python train.py --win_length=512 --optimizer="muon" --adamw_lr_other_params=0.0014 --weight_decay=0.007
Rows from block 4 of the encoder, named by matrix and row number. Each number is 128 + 32 x the weight over its row's rms, rounded and kept within 0 to 255. All counts start at 0. After the name is the row's rms in percent of the matrix's.
# q: attention query (encoder.blocks.4.attn.q.weight, 384x384), inputs 192-383
q.237 091 [181 170 127 185 175 154 101 149 139 131 107 169 119  78 118 149 142 137 113  98  56 151 129  41 122 141 125 147 140 179  89 127 108 156 133 126 153 106 156 137 142 139 122 117 129 123 136 123 128 144 157  95 174 124  63 140 103  54 102  83 163 168 107  97 185 111  94 126 157 169 147  90 111 106 138  97  84 122 111 106 101 138  97  98 127 167 121 110 172  98 149 110 148  69 100 151  52 188 145 133 144 120 108 111  77 128 138 115 116  76 162 125 144 142 142  75 137 109 106 110  90 118  93 148 133 154 131  95 140  97 104 146 103 152 189  81  99 154 118  79  64 162 132 225 132  31 153  96  90 135 117 176 105 168 205 147 139 111 163 120 151 151 125 170 168  55 129 126 102  79 154  86  95 161 139 132 132 138 116 130 103 133 180  71 112 140  97  76 100 176 118 134]
q.238 104 [149 113 142 186 155 120 187 122 145 183 126 159  81 134 221  79 139 118 142 124 140 131 116 172 167 144 118 161  91 164 146 106 179 147 179 152 177 104 143 127 147 142 130  94  90 159 121 103 121 138 106 143 154 122 145 106 126 131 159 155 111 147 117 113 184  88 139 157  87 133  99 147 145 197 189 150  63 144  59 136 108 103 117 149 122  97 136 106 144 148 144 164 121 119 102 144 131 105  82 130 139 104 142 164 158 157 148 127 154 148  95 115  90  52 129 102 158 118  97  75 144 154  95 192 156 218 159 164 122 174 151 142  66 109 125 137 167 100 101 106  78 139 126  42 104 151  99 122 125 147  90 100 118  99  74 154 173 129 128 117 137  99 157 110 156 119 141 213 178 139 104 160  89 129 125 146 124 113  93 135  86 176 129  99 129  83 103 134 125 115 109 134]
q.239 090 [184 162 112 156 139 154 116 110 121  53 166 109 105 156 108 100 145 134 114 173  80 134 126 107 139  99 100 100 151 112 101 147  72  76  85  97 121  84 148 150 104 152 112  96 118  78  91 156 158 126 232 116 154 126 133 169 105 161 135 209 120  97 139  98 159 110 116 157 136  71 105 154 108  87 128 162 109 210 104 123 146 153 128 126 102 159  97  40 161 106 123 131 129 136 115 106 198 153 137 120  76 129  52  79 111 150 131 163  98 114 111 171 150 110  69 107  80 125  92  92 145 105 174 154 135  90 134 134  67 109 179 113 127 134 133 131  85  88 104  97 121 164 152 159 125 109 135 173 165 110 190 100 134  73 150 114 180 144 103 152 131 189 162 113 114 138 148 157 118 122 129  73 135 173 122  90 102 132 104 116 119 122 120 151 106 127 131 151 133 112 137 131]
q.240 107 [128 166 106 163 103 141  86  91 106 149 141  95 106 112 127 151  85 182 194 136  77 107 154 127 101  93 121  55 123  94 166 183 112 201 142 163 133 114 115 164 152 139 139  99 143  86 121 174 115 148 138 193 103  75 145  93  68  94 101 124  99 130  90 147 174  97 158 125 150  88 117  91 130  98 169 131 115 155 200  52  40  97 120 116 152 122  95  84  74 137 100 115 145 118 154 150 110  83 104  75 125 150 127 130  65 181 160 129 202 144 123 142 144 124 166 126  82 115 129 200 165  93 115 171  94  63 114 155 137 129  99 142 141 169 141 136 146 163 131 135 139 130  90 160 125  69  90 127  98 174 139 122  98 114  74 194 113 169 120 162 122 128 127 151 129  87  64 147 108 104 184 113 115 104 139 114 141 120 162 155 132 114 134 112  98 116 143 103 203 165 148 127]
q.241 097 [146 148 123 120 133 106 152 112 138 121  52  99 146  57 189  77 109 112 108  87 121 147  92 106 131 134 128 103 180 114 147 180 141 105 115 113 168 195 118 132 158 129 146 147 153 118 117  86 103 174 167 159 108 122 103 105 120 124 124 119 139 165 163 107 135 132 106 118 146 103 118 142 146  82  97 130  84 153 148 118 135  86 153 101  65  96  94 128 111 179 153 100 165 143 114  84  91 110  88 100 143  95 106 115 111 153 140  98 129 166 122 166 105  89  43 130 128 120 118  76 162 167  73 162  90  72 140 162 182 128 126 159 142 161 147 150 204 106 131 148 135  92  61  84 136 189 172 170 141 159 142 144 184 109 184 121 126 102 133 109 154 119 154  95 177 153 127  91  98  84 101  44 125 117 121 137 126 162 101  82 157  84 120 115 102 139 117 140 129 140 106 101]
q.242 104 [187  87 112 168 100 153 135 121 132 173 108 158 141  72 132 102 155 161  93 174 137 123 149 191 104 116  88 108 159 139 155  86 147  99 149 126 174 164 104 154 108 101 107 142 134 162 136 102 125 145 183 107 128 124 159 110 117 118 132 118  93  81 150 145 114  74 132  85 122  84 186 136 164 125 149  92  91 124  95 129 138 152 151 133 180 128  81  84 100 108 124 131  91 162 118 117 108 192 214 143 130 133  88 108 157 150 121 164 159  50 104 128 125 138 103 103  95 103 120 118 145 131 181 122 100  76 129 133 149 125 163 108 105 127 108 110 118 149  93 122 171 103 105 114 131 140 120 137 121 138 111 159 119  71 187 135 111 155 110 184  99 141 185  80 176 138 155 161  53 164  89 181 143  94 204  55 128  94 182 137 126 169  88 118 108 119 136 131 147 120 156 104]
q.243 100 [148 151 114 133 152 104 111 127  86 130 104 102 152 184 162 207 195 123 148 112 191  88 110 124 162  88  83 119 171 152 111 130 122 162  83  91 140 132 158  71 134  59 129 130 108 129  96 121 129  77 128 180 120 159  73 120 107  96 134 138 114 166 112 124 121 132 134 121 160 105 161 151 168 102 122 149 173 153 165 145 149 176 194 155  66 110 141  53 168 103 134  82 123 116 105 167 161 173 157  99 120 157 121 155 125 118 134 135 132  80 133 122 114 138 139 128 152 178 164 107 180  92 107 157 128  94 145  92 154 164  80 214 154 113 115 126 138  86 101 133  86 119 134 146 111  81 146 103 150 175 128 148 104  69 145 136 141 177 109 179 139 145 132 174  45 181 130 125 152 165  85 116 146 108 138  90 152  29  94 138 116 132 122  87  75 166 126  53  71 120 171 151]
q.244 099 [133 118 181 133  93 150 122 118 143 128 131 173  98 134  77 113 104 141 166 149 119 103 129 131  90  79 157 116 120  94 148 105 100 136 124 128 159 125 101 159 144  92 134 149 176 157 122  78 106 161 112 154  38 143 100 128 137 121 156 189 137 106 148 136 122 148 169 120 132 181 150 140 108 119 149 135  73  91 124  77  45 169  93 141 132 126 100 131 117 196 145  85 143 178  92 141  64 152 141 138 119 103  77 132  82  46 142 170 136 124 162  73 127 178  94 122 178  96  92 181 145 111 128 119  44 118 224 139 203 105 141 177 132 116 132 196 140 144  95 139 200 115  90 136 156 102 139  98 133  81 127 123 148 165 117 107 121 113 111  98 186 133 165 143  71 119 168 140 166 122 137  90 143  70 161 118  79 110 120  60 102 115  65 146 140 131 160 146 139 155  93 136]
q.245 102 [123 100 164 169 148 102 165 146  83 109  81 148 109 151 145 105  42 126  51 125 169 155  85 137 123 145 103 134  99 185 106 146  69 172 141 166 154 137 115  71 189  84 169 103 130 165 116 129  97  80 132 174 186 169  99 134 132 125 126 102 157 155 116 127  81 136 146 156  87 124  81 119 154 149 154  68  76 106 103 133 167  68 123 120 112  81 115 143 159  93 114 180 127 119 149 151 127  69 100 166 144  86 150 120 171 179 126 109 112 122 102 132 115 198 127 149 149 135 151 171 118 130  98 130 129  91 101 149 135 125 169 115  92 134  37 135 173 154 104 153 154 135 135 107 155 144 127  94 129 139 122  96 138 108 115  73  82 168 128 178 168  88 148  87 147 165 208  91 141 175  37 146  78 139 163 121  46 156 174  78 142 150  85  68 109 118 109 179 169 153 141  63]
q.246 097 [158 104 111  72  66 130  93 215  77 115 133  82 117 142 142 188 123 131 171 135 135 147 123  92  63 117 136  80 111  39  94 130 149 115 170  91 143 141 101 144 128 151 133 246 136  69 101 105 173 101 147 103 136 126 144 174  80 116 115 163 138 138 150 108 136 115  89  82 125 133 113 156  88 146 168 148 135 118 198 132 103 138 142  44 128 147 136 189 142 173 138 108 123 159  80  87 142 116 147 160 113  92 105 140 114 146 103 116  86 107  96  91 121  77 106 116 124 200  97 130 149 155 132 196 148 159  69 113 188 159 150 130 111  76 131 131 126 136 104 160 130 128 183 121 196 187 141 203 103 107 172 156  78  98 121  78 131 189 131 196 147 109  83 138  88 187 154 169 106 143 110 138 161 141 151 136  69  97 102 137  76 131  73 145 136 167 151 155 127  87 150 168]
q.247 103 [106  77 125 106 172  98 111 100 132  66 155  91 119 139 155 144 116 116 114 111 147  43  98 126 150 100 128 129 134  66 101 124  97 128 131 126 132 109 145 133 125 161 126 163 135 102  98 178 125 182  78  72 151 135 116 136 117 108 177 142 113 113 145 132 109  58  90 153  90 189 203 137 132 113  80 107 102 153  56 153 164 128 132  98 164 130 166 110 100 155  77 159 158  86  81  94 120 150 126  97 166 132 153 125 171 106 122  99 138 165 132 203 106  96 140 147 167 139 122 105 149 107 186  98 140 169 142 125 128 133 171 104 113  47 148 112 193 162 199  76  94 138 171 107 126 135  95 166 110 143 104  98 155 160 160 105 116 151 100  84 152 146  91 126 106 113 171  73 105 128 107 176 175 134 172 121 108 160 154 132 138 112 120 139  84 176  63 154 126  93 165 150]
q.248 105 [109 114 155 151 102 109 157 148 142 142 124 142 128  66 146 212 108 157  98 117 109 157 118 150 158 140 150  92 143  61 244 132 139 114 103 143 126 123 134 183  47  78  66 164  83 160 151 167 133 116 116 116 108 146 172  80 119 110  92 112 143  67 164 133  85 142  60 139 117 113 124 124 155 159 132 114 131 120 122 179 123 152  87 139 198 164  79 158 129 120 132 125 146  60 120 146  71 116 124 145 132 104  77  69 130  78 129 135  90  85 189 155  98 174 146 161 102 142  96 182 123 163 143 129 199 189 125  93 131  87 177 133 141 121 123  79 141 186 123 119 109 151 152  96 132 118 148 134 166 146 143 131 146 152 121 160 168  86  87 151 154 127 164 138 176  94 109 117 119 139 109 104 141 126  73 110 132 119 166 195 105  88 153 137 118 101 120 121  53 102  81  89]
q.249 095 [125 152  95 104 223 153 140 158 123 179 106 186 123 106 115 175 149  62 203 113 133 138 141 114 135 136 123 113 136 177 134 140 126 129 161 144 211 149 120 126 133 157 132 159 207  77 116 110 125  95 178 102 122 105 162 144 177 100 117 158 153 120 163 185 109  75 175  97 112 133 120 148 144 168 133 150 104 132 166 126 107 168  96 110  61 132 160 120 163 122 134  96 132 124 133 127 117 183 130 157 135 151 147 174 123 128 107 107 101  97 128 137 102 105 164 171 168 179 156 143 139 140 144 146 158 111  80 151  81 165 153 127 152 123 141 164 181 114 104  73 120 176 113 110 141 156 126  44 146 147 130 126 146 183 110  82 184 151 174 105 103 141 114 135 194 124 143  73 142 102 113 118 127  95 117 140 158 125 198  74 163  77 141 182 123 147 141 116  70 133 180  97]
q.250 098 [124 154 165  98 161 155 131 147 134 171 188  86 104 141 169 163 101  59 123 151  94 187 163  83  93  90 161 128 144 114 159 111 141  89 141 103 107  49 140 183 122 113 103 173 132 126 134  82 144 153  98 162 135 119 154 151 125 168 135 116 178 144 113 122  61  86 109 125 135  77 137 134 114 116  92 114 125 139 114 120 152 144 160 182  62 100 122  87 133  98 140 124 131 149  96 168 122 156 171  30 136 132 118 141 124 140 182 103  94 111 104 162  84 173 103 137  89 126 159 141 126  65 155 130 100 144 128 105 119 120  83 131 157 142 150 155 121  65 159 136 107 110 155  98 153 126  69 129 159 136 183 176 175 121 135 179 138 125 138  92 116 133 116 125 125 131  90  72 172  61 149 152 112 128 104 165 139 137 151 117 184 180  96 137 194  85 109 144 126 154  79 166]
q.251 103 [140 146 142 103 117 143 162 104 149 116  79 154 111 131 159  81 183 156 105 142 129 156 127 242 111 165 109 132 100  87 110 141 111 175 184 153 106 109 158 144  78 204 102  58  88  96 128 119 105 148 100 119 129 117 126  92 104 121 157  71 119 109 122 137  70 115  46 138 120 153 114 151 152 175 187 121  50 120  85  46  73 140 157 159 198 118 213 123 149 130 119 128 107 107  78 126 131 120 112 141 194 158 148 169 101  52 108 129 108 138 140 169 124 183 203 188 101 130 179 146 122 153 101 173 173 146  76 173 138 120  97 111 116 103  97  80  80 150 102 125 137 168  77 163 154  80  91 117 110 131 138 128 165 180  97 114 148 139 121 227 105 191 100 115 139 157 116 143 115  47 205 107 158 117 113 174 102 103 140 161 147 153 134 116 150 109 107  90 102 124 156  98]
q.252 104 [120 137  97  71 150 104 192 150  78 132 199 163 125 102 126  78 132 148 162 142 137  28 115  83 167 153 202 109 133 113 109  77 110 114 168 122 130 123 126 122 153 133 189  71  92 132 139 142 196 127 135 113 124 112 154 140  94  81  76 145 110 144 134 164 120 127 150  76  76 137 114 162  87 119 187 117  70 138  73 110 134 120  96  96 132 120 149 107 104 107 135 130 148 162 140 182 134 115 125 143 143  59 128 133 121  93 122 112 125 107 133  90 135 141 109 106 182 184 119  98 104 105 133  85 121 137 125 123 129  84 165 147  98 160 121 156 139 174 130  72  72 111 102 202 120  87  89 162 124 124 178 153 138 101  76 118 117 180 149  87 156 158 153 125 130 143 146 135 140 208 109 136 192 129 160 133 118 106 117 118 178  68 204 160 175 129  91  97 133 130 137 175]
q.253 105 [144  99  96 147  80 149 131 145  99 127 170 158 153 150  94 183 139 134  91 190 164  94 127 168 128 102  40 119 129 133 129 125  89  82 130 160 161 137 114  73 129 207 139 162  93  86  23 207 104 112 133 113 121 127 149 142 128  68 123  70 164 152 199 113  99 107 143 113  93 136 198 158  82 114 171 157  93 147  95 160 145  91 116 139 150 169 111 113 141 123 103 108 197  86 190 155 104 150 118 124 114 151  97 140  76 149 121  92 138 126 185  62 132 102 173  98  76  79 166 175 165 177 149 137 113 149 133 200 143 128 129 125 177 126 134 110 131  92 104 100 147 127 178 116 158 106  84 133 155 131 120 145 123 133 128 104 141 126 106 104 135 130 141 150 122 113 118 107 136 152  72  76 142 110 133 186  97 169 136  71 174 132 172 168  92  61 118 114 184 104 163  94]